From a checkpoint of a small contrastive image-text model.
Model: 64-pixel images, encoder arch inception, encoder activation celu, encoder depths [2, 4, 4], text encoder layers 7, text encoder activation reglu.
Training: 5100 steps, batches of 128.
Data: trained on drawn human figures in many poses, 195000 training examples, 3.3 epochs.
Rows from block 3 of the image encoder of a small contrastive image-text model, named by matrix and row number. Rows with one number belong to one channel. Each number is 500 + 40 x the weight over its row's rms, rounded and kept within 0 to 999. All counts start at 0. Numbers have three digits each.
After each channel's rows are labels from the 100 images, of 14976, where the channel reaches its highest value: "responds to" is what is common among them. Only what is clearly more common there than usual is listed. The data: drawn human figures in many poses.
# r30: branch 2 reduce pointwise conv (encoder.blocks.3.r3.0.weight, 60x240x1x1), inputs 0-47
# b30: branch 2 3x3 conv (encoder.blocks.3.b3.0.weight, 90x60x3x3, transposed, each kernel summed), outputs 0-44

r30.25:488516427501567446470385462482502512540430541468485483498463527461528583515509523515480445511523407515443568515504530585522504525529502496506579
b30.25:548489515461522528577468561464548529453531540470496527499511507579504440526487457517444514506464440597526440532524496509559507479480545
responds to: red trousers; red top

r30.45:563482532494497471523619594476477453509493470491469533487489450499478487508548586420507438531588483532492460542528487488499436450528486487457548
b30.45:529548463520495496438444503465484410467510519426447509483510490479487420505546585556533488543510432548478456526585491434473505518480461
responds to: blue top

r30.3:542447476536518457557536483487439543468500463507576479427515480550430516468474448479524473497569479439513529487479498465447479506505511460538458
b30.3:493563444487471448439535475477506491513514426486551496530570453544545481450463409489547506487513522581451435537427529453560520519452503
responds to: blue top; red top

r30.38:516521531468468399485503544492456469415505462472503518512388526483487500467455461507492444556478437530522479482442496516533544507488498455401518
b30.38:463513483568440436597526470531410512510551486495484495474475595513492522485464475457512552482548540533431536468536463548485512448522453
responds to: brown trousers

r30.31:416463534518487506463492481587440437457579525475499522501477397451471543409436526522521493486515494494514505580438487469515519473509547422545543
b30.31:460461536502473508455449496502534529523504565497421458417517514480489501491467469479546454465498541552505512542561483523531550485509466
responds to: blue trousers; blue top

r30.20:535522487537471537477497428477520482516602480470508468476471569453536556472480568482537465520568660464523470532544538568542517455484537509447539
b30.20:494522445466471554480475460458460483504537480394422487510483534454517466457468543449596454446453438489564488527487515489517493543547489
responds to: blue trousers; blue top; yellow top

r30.8:495421544498442527518597488441406438472581464434481466541453569468552475485439463487447523633487414513530490410521546565395592476519459504496604
b30.8:491503445431580462494503493474447552541503531468433530567508495501509510516425502520455488485527511487522490488508473550504503514512560
responds to: green top

r30.24:491499409433461527476503493588507539482484545528530444483507586532508501471480423453473540562440511599495532552480498414497466494473515614526478
b30.24:502498496486498570475588484420507432546475514494530526464501560495418487518494491459526545488524477483569463483529592530532444493514477
responds to: red top; red trousers

r30.14:564514425528511461491463491513518464548506472484514478552459435510533475510541425507488486466484460580456543501446545431485514522448552465579448
b30.14:555496429475503467482420526498490547493521519498572450525505533545532524495577512563503531485535585480479453523481535597477528506482510
responds to: walking; running

r30.19:502508457503497468490532457535460432384516554491529478500509513535580461546509470510413454528510518465470498518430606450581416498524546426537473
b30.19:495506491419438525394430516550480492462473476466456570498430545499474457464524516473519533526453391521518522429538467555495550472539554
responds to: yellow trousers

r30.54:466484510514519493489476464509496515521446427484480527445490544508495561429545504561489508383450505529471497484519481518476536526562458483472526
b30.54:509420459384576493465511441535522522457467502515501467478544426481576473450532429505441481553517465425553548421440535513514479485478548
responds to: orange trousers; star jump

r30.50:514560514425487383478512526427515554517508539565504552552434490517484519502459538487554492424516510492493456561430471445492504479515549518512441
b30.50:483600468533487553413499440533505541500460549541535480500465534536446427524546495547524440506511455497441414469490446525442538457476497
responds to: orange top; orange trousers

r30.57:486443503503537488489490528530470492447520526518496492529525562462461583523433429490481458456465490470450499472495439521490564525531503521446540
b30.57:558471490471524525442543443487487459468477490526430531435460487518520501508546560464514478580459531530428528507525461438455516442494475
responds to: yellow trousers; yellow top

r30.37:494529460516479476491492466548498552481500453496456444426485535451456485411534464494504393447394471525455523479544478532501427462393471509539516
b30.37:491459451570469544509441504526468482514478495492540559439543502484439529453466472527473537520523558455469483535500450490486471532439486
responds to: star jump; red top; red trousers

r30.7:542457540466526486486508492472551532478588494455466499503521511479470489577478452466427511529349510532528497479491568473459466411498535447451555
b30.7:460456503517455494491550526498480417489547501452551533531492474471517512530493482573486374467488518520538466586579487511478476534534574
responds to: blue top

r30.40:464468491563464445495461487508468496427467506445533479480529458477485493474497580454513475555488537540408459546471512474528462535495549486524428
b30.40:561533524444492498425526507467511537440462507510467475430516500502450430486468493481524493532535499456541459495470466498497505501468461
responds to: orange trousers; red trousers; star jump

r30.29:505531477541532506496505584496470462527428447477540572558456467491462621505456530462450548462543511511504447455457500458517541493585518494513468
b30.29:467568500570430426518496461524484532549470466517469527466498507520565460482579535494463467466514472520492527526520504427496452574421488
responds to: red top; red trousers

r30.4:476503443455553543541556441464465480486449512460577470532495520516471526546500544513474493563436523509525486423501455454513454580516511552478495
b30.4:471536502473497534487532551444614503559568507493519439513460476518492469499537507508487528470441470524571440494533552469443473526533532
responds to: brown top; red trousers

r30.51:462489525456496442486470472527484424543478463482489470543510530476476514544450473482493549486440499517534505491488417443468562464458507498501521
b30.51:510529498534531554571556512527496468467476548428408515497463409522434558457474513429514536487464580463543470507476509545501473507515538
responds to: brown trousers; brown top

r30.36:546509487522531564543522509517495510509526465451498521456469506506525477533476518511509463508544482495469529525518499570506498514444466474522538
b30.36:450491487530538460464442399531470514520487507515465498516484514546560438474512458533521506554541548491520458483462479406426490508374488
responds to: red top

r30.0:552539587491524453512526476508588463510529517504494517501597532519541440482524485513508494508455489465575542464481559439493545561493463505463483
b30.0:470526452498418447443484528449441465497506503470460494461464457468432429505447484535430492456574497531522510463535453474514540495499521
responds to: green trousers; teal trousers

r30.16:514508507482419499459436492566542564507515507458429466491461542533506507512520471485510517547493394492526570518485535502451540472472489458539520
b30.16:440438510465499506455492504444473487475492536558487420507529517464543518558476464514457534439544513521535454465532519455551492477507478
responds to: teal trousers

r30.49:489565515506490406492506524497521473555486418515465547536489500486453591471506482505487503503524479533578481468450490499505535428478538474502453
b30.49:532445510533392490494549526453474467500511456508464529478438461484481465484493521491441533484524465478498429451534510433466534482392523
responds to: blue trousers; splits; yellow trousers

r30.26:496431487446530519477520543523486566562542490520544511498519471413530488504563491474511457558431487538511517565538555496404485547537509480555487
b30.26:489507519473442566473541487525524527447491511467492458499532534515530471470536469488509526583456455490549522491484428439551538472522560
responds to: red trousers; red top

r30.11:558505544477482516492514468571536484512405468540447519526528438459551465454533467523566459511485527563509499480514520482580477546526517443607426
b30.11:499489562471443488534479509508492609476558497482523483490467514501451442546548526490488502469507397465515532506546526461513582494495479
responds to: teal trousers; red top; teal top

r30.28:501546560454514494567442477531518549461471494532455556483471506470411473645523515445522474510496446498561516500547553524517444545433391454533509
b30.28:461526542518490433484499424527480478450487488530527482500541431507523501496545458546465531431501502570438572517482461472522469515540449
responds to: teal top; arms out

r30.48:507530503508473392512510499455512484509463459506497498567500498561532488419498511555507546528486460462478550444453446518457561507494519551437530
b30.48:474530472517554445456477457537530525451506530524548472516499475430445470486477468504495482387552412558575578482485504514479488515418538
responds to: star jump; orange trousers

r30.58:571462441494503464506540495535542498579481450462572446418483470524491465489476493537507424535412555497469561465526531515483512453501529474511510
b30.58:503478441511467499476503509468469449472521494485511483483471501472484455472472478527475487469550512507492465529613485423430473528546517
responds to: yellow trousers; yellow top

r30.13:542426425475501461501542508505621514484436560476450480486543652491543574509449502502504524495439455575541493447454452473541463546436524547513504
b30.13:519479560524403471486551501481483508455502510482481505466495498480481494528393484547473468552453483512506485529481568530490545464503492
responds to: star jump; red trousers; red top

r30.43:506459505467467485540493531437516566500473500488502525544523442451555542472470521477499430485491548488529466471523443513498531424552493512473503
b30.43:434492464469499522460484465477485518489474452534514514511516523499554489468599464473476424461482536471387493480568489494424428527497465
responds to: yellow trousers; splits

r30.52:458526404528468553550542448512448447446500443486464477550512484520544470501479513505501535504535525522505469546488442506561535567537471487466456
b30.52:482528504515541506596498491527503521515460482472457507494473535489533568513444518459540449386549492514503486538494494503478542533522452
responds to: brown top; brown trousers

r30.6:487416473561500529462491433459515595486491497506519545459524527560470554581447514534462471497477444471550512505565407451537495523540553591569544
b30.6:578510532502471534505488449478542479504505496451468543507513553488467510402446472527508475468500520524445522527540515575550501511549480
responds to: teal trousers

r30.21:452498537481460530473495509508538463480514489421447486491419575494545444586534507500474447528479569497548556422511547526505565556470584574562519
b30.21:509477499457450497478501552505495547536466479405559460501487409527441495516462502457487492506514447484566548453485495600445422534467487
responds to: orange trousers; orange top

r30.9:496521444525466525463546456531496499537484402525506566433562511541414489460492539534502493465539521538429502523485495472500530433595439523488448
b30.9:546442446455468557467414468520491458452511479518465509449469467509592466473550536484473473500505370518572468496561554453498525484429515
responds to: yellow trousers; star jump

r30.44:525435563395483462510485567532516405506489515494505471477517533487446505551487533442489546462468513547465512464489500446471532506531473515542478
b30.44:533517420435489438479560427462479495574538417520429480543513504456526424495519426450494535493477503555466518447528471486480451492470434
responds to: brown trousers; brown top

r30.30:565509519503460448451413532532456616446429512494431566553515472478481518492560517484479580502580525498587513501477463514471503482524571492516538
b30.30:534447486449479551491591475538516445460562493437485545500515491474509421446438529517477531543613563529506485480515430468454499475437462
responds to: red trousers

r30.10:564499518479492438452532438460452470468479473472525514547477440465446437491552495494508527534515456522473510542582560502516505513500545472488457
b30.10:540485460581509477486412438546565504531528467448455491539527522497401498524447529421559456484467465445500560507423479497513445538513467
responds to: blue trousers; teal trousers

r30.47:531585501442483523484431504419499521463418502542507447447454478534513434463568476500495435459540502541489485433561491451497481444558562462544442
b30.47:460448489512489539492512440529485502500499481540608511491496516514490474431567498442452453479530568425410484502531484497526499524480459
responds to: pink trousers; pink top

r30.55:526514508576472498493561581508457468484522537500534492447500517506478527493495600514468450459503544519486439540471557484561545507536444468502474
b30.55:538543417485454452484475479510482475519434440494476464434480472478512471519511513523498430472570504525534460552545405456470459456436528
responds to: orange top

r30.59:508493517477535483546498550440566488507554518511493376451495481453578465480497560445485401491464408538468478544570432583468472414548493464516544
b30.59:449511498490405544428520508523425432398552497519484466549503449391460494525461463499500529474487528492517475516452464463497510496462582
responds to: red top; red trousers

r30.46:570625546439477538500495450480594545452487549522485502500523533525526431473529436425540427566465500495537473495551467551505491520410468534555562
b30.46:467407492403542471453483519551492504526483522572497416476489576454444537484523528546471431498510468506477488503516505469528459542522527
responds to: teal trousers; yellow top

r30.5:473478525496487442557557488451502477408534489526421537535464464475530472534508507513525521604517454459516466458521533501491510517464497418525519
b30.5:479499431490459471471417498485487451471441539515522515546463515482470435463553479537554439501472493449527498478522510485463557522477510
responds to: green top

r30.15:491528482502503509465556481476511448428562443485475510493506499442510557483513510555503464480601515558470468441504418502482529516444509499440470
b30.15:542480466489428412546517506508521516554522506467437497466477497476512484497527469464458482483567425580458499456524475456454463459543516
responds to: yellow trousers; splits; lying